From a checkpoint of a small image classifier: batches of 512, trained on dead-leaves pictures: piles of overlapping shapes.
Rows from block 6 of a small image classifier, named by matrix and row number. Rows with one number within an expert belong to one neuron, the router's apart. Each number is 500 + 40 x the weight over its row's rms, rounded and kept within 0 to 999. All counts start at 0. Numbers have three digits each.
After each expert's rows are labels from the 100 images, of 14848, where the router gives the expert most weight on average: "colour at peak" is the nearest of a few named colours to the mean colour under the peak; "responds to" is what is common among them. Only what is clearly more common there than usual is listed. The data: dead-leaves pictures: piles of overlapping shapes. In brackets: how many of the 100.
# router: router (model.blocks.6.mlp.router.weight, 16x96, trained with AdamW), inputs 0-95
# up: expert up (model.blocks.6.mlp.up, 16x96x96), inputs 0-95
# down: expert down (model.blocks.6.mlp.down, 16x96x96, transposed), outputs 0-95

# expert 12
router.12:454531489454532410513523599398525481495500499527543593491450467484466498452490497451517508442513548547602533434542565484531508519548528492490465525527534481531555544512411526481463554515500520519538512524517526578466470517523566448557524522518529514501508496498561522477454503503489453549
up.0:505487473519487561480542511517629483540523483465512545517482461502555492484473531502523570549432481523502498511509499441503543545461471519443525542546576462510456562517462478515569486577508442490487506419492469497482520549513538471501523479493571494477628498461507495411529494474436463539
down.0:483475568530496456518539435562452525474540490552468469498566533547565506550475413528470437391470488542557593513533466559485467520550485429430505422467488527490485562539486571499465561505535475516483439519516463486476512529481504483477469444493539501500493494503500486496513487442543446467
up.1:478502477505475498462451436584453535488501516500480492434472496464494443474592451462421507516485458430445545424491565548475496490490471563495482520493452500460446449553485466533484482537506474512473483530445524467442497555434469584482445520489471481552528542443492502588532512450523504563
down.1:480490555446565555501523480505515450460483532462469507491527544482536544530502536466532534464516485434553457571535464527459458460478576474542502421577508528519588489469542471548485546525508524497463425493578494523520467430456527532479457484555477480461479418543470481424551519547536483476
up.2:498466563474562487550457496517475532481486491460509526487552527503503494566568542421511559508490449507491514454528639584488507467514475476495403479489429488521476486494478500548496473497518467469563496456541514538486422523469594514521547430514514528515437418524513530474475551466491515484
down.2:562541398516515505468495475467560501486495563442548478485515549479550491460508549449487549578497478439503451557481460480405475444468509495464477483463570535452456471479540446548482524430497418495515456525510481553480514508435481513462523486476492514436493553495410455543456488518522520547
colour at peak: grey (83)
responds to: pastel (100); shaded (100)

# expert 10
router.10:589499492532525501448546533500474459448508529526474563554491490467500464521501553489432468549499559513499475452426547428541524447567522517497469510469541483464567504516563472498566520544534463496579548556577531501588493454493498498465475551540513504507563511421558520460467498480532542522
up.0:486502500559459531538413491475456474445472417421551472484499526473487427452557512484456549495585458439466506545522471502531549498519441536483492459556459593517478508488523559475509448504453521465500544552520539497508501538535527601511477520511572448495540463534495556491481565499457498529
down.0:499491491456562494469518495546522485639485441493506438492563511461502528531537395515529518552477504483550494507482493515413536488559417534488502501543465510499477566510421518519489474510462505518528377518495445478447545493515453435503537465500453499512507540521480464503478554504507451437
up.1:523449468527564481484487476661491511509471515566527489519566546487509468536494480490529487565477520501445541426487432500437489509532505467484398421545456487525472503521551525503548491481480477559543488512503518501446406507510559446492524425542542526513497536511529536518543539473500501526
down.1:470450469469421481523509507406565491469489493555555438482417489468492490559524488504545507547408456496495540508484479545494516500476533507527499518490493503441533460500540577448439460400489485461534508466543495567556520540493474507554485502536524548525558465529481521541449445423507449561
up.2:547527505491508561524481460499471533510500565504545493502437509526452493502470464428475412503533506512456499514480452510469493513569507391501524457509436565575448504498479468535569447486491463485511608462486504471468558504478507478548497522454516458440416471533413507546507530463575527492
down.2:527544459474531485528490450520479473506483671466575459481473504510497480478534537466552557517511484507536562448471537489447418555487478440498495478553498506472444544580426428498491528519445510452503428473496469524494551473490549543510520519457472470455471478514486481452523452462515520539
colour at peak: grey (62)
responds to: grey (100); shaded (78)

# expert 14
router.14:493500473437492508478423541448527493531506492533511538503424474473445460490499474561506594519436514495566564507476546618472547560496522463485472598529488494579487581515394499483471574466501550547435518495479511475466506478515520504503503504460494464528490475529529486471455442474505482493
up.0:460438475473523479464443499547476490562511519545468483554548505593444486480445504462602511514458515516505445505460467501477544505473519465589458495479516420504525515539449452462478512506418557515533518550472444582564541528456512503521471525456429519434477523497481493498448566490467549498
down.0:548493471476542485519472545437412478468507473428568526497497476450527459537545563553502502491492517437452555560465508498484504452527551529490503479501451494546551493446530499527555436438512501519427408511544536434478572471498479404539556497486479489481523542513528494497514396521484483477
up.1:482570480529457478450508458521493521489449563508544515481461515492508476534453477551499476533497463472532526510460481465551469458501518494521503532524511513450451468430555433542485475542529573576561454541443502502556539548455421500420583522525577475539565556456534467415524478476472516497
down.1:470544478508527545598532428472465512484520516563530528537491545501540504487439497433422526490527463493474517431551526468471528447533563486579515465580533496557540501493501502530502540553524457519456498529446421485496521485469540574527496495485490589507486402522490494517533589491458471513
up.2:473577490482530444572495475477456499487479538487502502574508577497478484488495421516495532517505496432503529501537505555549484463531547525465475533406487529482415515420476464418500539484585456492501474472503445495457474475486451440490529513518519434534501529448549443543536523588512445452
down.2:476565536566485476423500443552467507480539547545522458544513436574490463525428536535516478606534472471452479497461478461506533494511505451478527536592515440519496456471457487462474506500544516503462469514510483577537510485511478479485481542456544512469540447532520598476494424457539546436
colour at peak: brown (93)
responds to: warm (100); shaded (79)

# expert 11
router.11:464512540397445530514517473479552470561507546482515577493421536511502525519526500534528531448478506519573532519549530471430557445452522472501462531549514445454454457492523522504498506544514539490411489522441476544463475488508517553453579519448451524568462574538461505540557523502453462498
up.0:499510438489526474583548524460507479428485653511556508501505494492528504527547464482534553459467455493530464512515417484493486494520494433481464497579455529452482513493517481436504522499540426483490464554487493403523536496403521530485484387485510494537497530492469498505517462472550510512
down.0:524515490479532455555497506500545516442539519511464506541517419524465547547440508473478555511483462442471535512493466455509454479416553492474429542469465503557543493487509557433435558533541459466568491549500550526471501520447481530468498460532576478453469585472513563526423519523505550433
up.1:483511496549534483484528547547513502543524485493480509512484523531473518477462509481493487517564531532414533580478412507435456528544579501489503585520527493542607550484500435511470409496476479459561500483520495504540532473477482466566560486472478442511475606520539513436485508557525468442
down.1:476550416460481512477457572424488499493513441448519449522510421494483471468506481570518556449566456538543485467443540475441437481490465498487488446576485559483439520524550458534521508525445531549425499476517505547541487461529508498458485540577494571454482459450518562473484468464508508506
up.2:490571562537528541555507476502487551529541414506435515526470562472468507439487479440515509517471529604509474446520525446505546476528528493547476447451519538501426528557469567537512558494576524515488470532502503456445481561540530447406503517493452496480480479534456539480430453514476531517
down.2:462616481473473489466475585471533404503537463537521519521516531530509461542486553529508466493530508450534567576473430512523515561450531502506495519441460514446509529518435480519556456507485490522440587489500544480522451452495535563500484524516488462586504502537560451500584533473525516496
colour at peak: black (61)
responds to: dark (100)

# expert 9
router.9:526485460423475510477444557526504523539502506485451530532452470516452524478573451504543507547451492476491532534544425516457565535428456561524570545493445497497530476434480453483444561502489512467460419483508566469485509438486504517504531548494456564544479581509465485525471531568451524436
up.0:505495462462464510514515506550489528520505487463522347530574509520513508493540484500477412511472480495507437540521420462458515481510461499490539540469541446513521488521555453497506394494508441508519553477552567525501531514525464565520526432527481513494455502442563477422546570479514511558
down.0:518449507478528432481524466518444397481462471485486528495436487512552492496514463527474540487522509496511502490491552415473480436500557467524463430520488463409528560491568510475487526473472482533479507502474467512583465573537532427459517470481438490465483511498374468472486520407510535466
up.1:455558507479470532480507458476514597442481494475541502426530525459541544456562525515578460482481500497442462532425565548549487448546501587487518486446459466540433541556528545468515477524518443461532466553489498437494493508537494565500513502493510520455518475455473499482554536575520481586
down.1:576516467501457471425571505481493535522471414483508449527542484554468481512489579520470514489532532556492456521532446377498517588433553513499443514518473465480510455561501456474461524467566554448464470472430543526475482551511511541468511460452539528535476526562478499492534457480484511480
up.2:538544505413525560469540440519532516533481498526576433447478519530553480426550417469480393491514524570471537547475476475509435437451507504486513503525551477494521578567541487481506490579501495504448531515510457518461541517505483462449460500526450504429539517508535454522470462527487556480
down.2:456489510529517504492459486546485522478549495541410517443522474502456493520520523529552587560539490518506519492529463440522509432430459543499508444468496532445412570471507529476478518472509471432487537464436497455539491470516504553478566509560531471429477534550448457396508463440455467520
colour at peak: brown (90)
responds to: warm (98)

# expert 8
router.8:445545536484527481523469505432512465505520508524526441461395431485521498501454510558491534470482491536573505496540441601497482540467523465498522499525509529557506535491429570454461554465494560555456460512494464538472544513496439479572459492458567539562542508523499424536489431474466470483
up.0:504541494563560492467518529502405522467409474556532497460468503461516456521389489497470457505496561514499504529461440531513509550499496529546483497422546541479446484486518451477479574535550485494500512499479584499494526540392456456518514511511539464507532553430469598502457473496462485501
down.0:482507558437464426521462523504475451511526469509510420468536481423563508518545542535498542392480420529458529510526507519502490487467469481516531555508489448554534514482505481428471531492521468525445446457447481500436490480505454398534504467491480523425418495548526483525559456527481459450
up.1:530455494512543537473545487443503516470437497437526496535423503463538462522496539574533483481478453520521529475554553548436506428469558602481552506577481442451466457504452498510456471555488473501446524561494494437531467460501520507492556523488527560437458496457503480483560500582456473540
down.1:514514447572495477496431404561484586483579506523465525534556497499523551480463468493464525469511512455515577485494499435544523539494486505520467488511571397544552546459504478539484513465506521525463464464553534526501433532492526469511518516461479461523508522488474456461527560404536580446
up.2:453480447561484490498518460433560462532542518515494508481495478437485531563475502463468539527566533478530502478517514514437487532493480529497502542518413470588502455485440514419526484492421486487510560468475471543598481470606474474485493488443469547518573513467495532458545465588456506485
down.2:519514531492501493513467427556419508452438504482511476586470527517470511409469533459409502555520512537483545477394454436446531536531512483454513587468499448519516503480517553506434517485426493470474479573516483556533447544438483490471456507533512496543467512493510484556526524449488462473
colour at peak: purple (34)
responds to: vivid (62); cool (37)

# expert 13
router.13:469535499542547409479495491517473572444476516517541462479531449509507476460475538449536433550515457546506542536463488518468480510540464490491513489450505538502560572449459508475428538536479468481555442472499573520453543461462434426576483460560494548450526539514534526486440523583464545505
up.0:528548493405509575467473529509475533506523475475522565529452502480492473440465462509485609505560470474527476523509532456462558453538502460541480506495515526489473526522532461541485558530452521522524507458478444406477432447514549482471497563552446452508489554542454569444563455496444539525
down.0:489440437531521547509527493424489521499500490500501439467570506505503470524509438506558453576500548561463564485548496497498558452494438552523575532519462509503473467454426500577560523443536513472480466472512435469553474488415493495484508517486473510555548454460495577509533483566453561468
up.1:517416492487491546569537493577433489458514480509473461471596501524559472488513529515522501544415495515472499507448503440437595500527458505405471486505504414555546495498492474475536539524603484561510444519468534458449492479563494525507524505546478482496450507500484544472463559511522533522
down.1:471439536520565543560516482551564501476411471517464502550441488496464556532460482466580518471451470484554524441500556441505522436515527502436515542457502454486495470382521494480476501504508514573439495522481483486560475571518560528500465450511458472520520510524470508453557485504563448547
up.2:499516429455472564466601549480492422441521463487481537554495516475520439473491505510467490525521524485541462476532528472514453440428510491444460535435528526432472530486531483445493543481427543557458529502543539434524486519407513523496495421497486521510520498575515522579485436449484475501
down.2:503546474480561473515471596488539428543531462478504503509461520497539533494508509566474491424504444506522485470461517521500469539519425490413450464501463507511476559468484521504445518585460530415490443483487487468472505412517500488457542469418384438460468525478459468492474535472467475487
colour at peak: pink (52); grey (44)
responds to: pastel (100)

# expert 5
router.5:423485496508560546562547431552508497486509489425526431545508509464522591550494482522547535479468454549519492462517572518450508469499493475506453450536443449506513484477471485517527450424492482522523466522530436550578562503529482520555537486517441596507449521550454531446517541474551500500
up.0:516512478431475402506518537492534551517486447411512432563577542446539541492570574458485520542413519474547478487533526525558488525520577505516485504510456416487570528512444485538532560553499482485476453476473491514487450502535486468464488535480476535545517557498530498510493411541518506492
down.0:441519524478442481453521565557513452598530488530510543453410552519443486539462447565480433491564576480417485492485452444497490500539441542509501547497551548459467509490471474476509608545453470494445507560522492512504525545511501554456481521530497492527510509464484541497503504522447450530
up.1:554501456539440512559465429530482536559488501519489528544443481488489452533499502508481444509505487530552506444519532473499566555601531415534426450549451495539513493490513508448563542487483510532478486534542591478534572499530523529497507519523528510487412529439499539463580477494462544561
down.1:523489425530523551549509496516463489410497439548554499555486464484480421547559521527478504636521491457479489454480505520464554520482553505463520520557489449494577502510464449508477534543486492500526519512478435559512494477516529511515438462516470413547516423468454538549514540463496433510
up.2:542484570479491514438482405541507478523526430519501552431520440514535508584529538493434490540471546519519510554484446499498537508525508481497450485570525585481516481462489461500431474458539518472389524437550542435437435547465533491452536503452516531462475503555456496496526501520523479497
down.2:490513503518561514543557572482512585536487535505476482536535610497482529471401481499444551528514449484504538540537557530553448450461514499491536505480501468495437506517504541517468572516504452512572471474535526493492553464515526412546471551503493400534480504455471457493450474477439507434
colour at peak: brown (75)
responds to: dark (86); textured (69)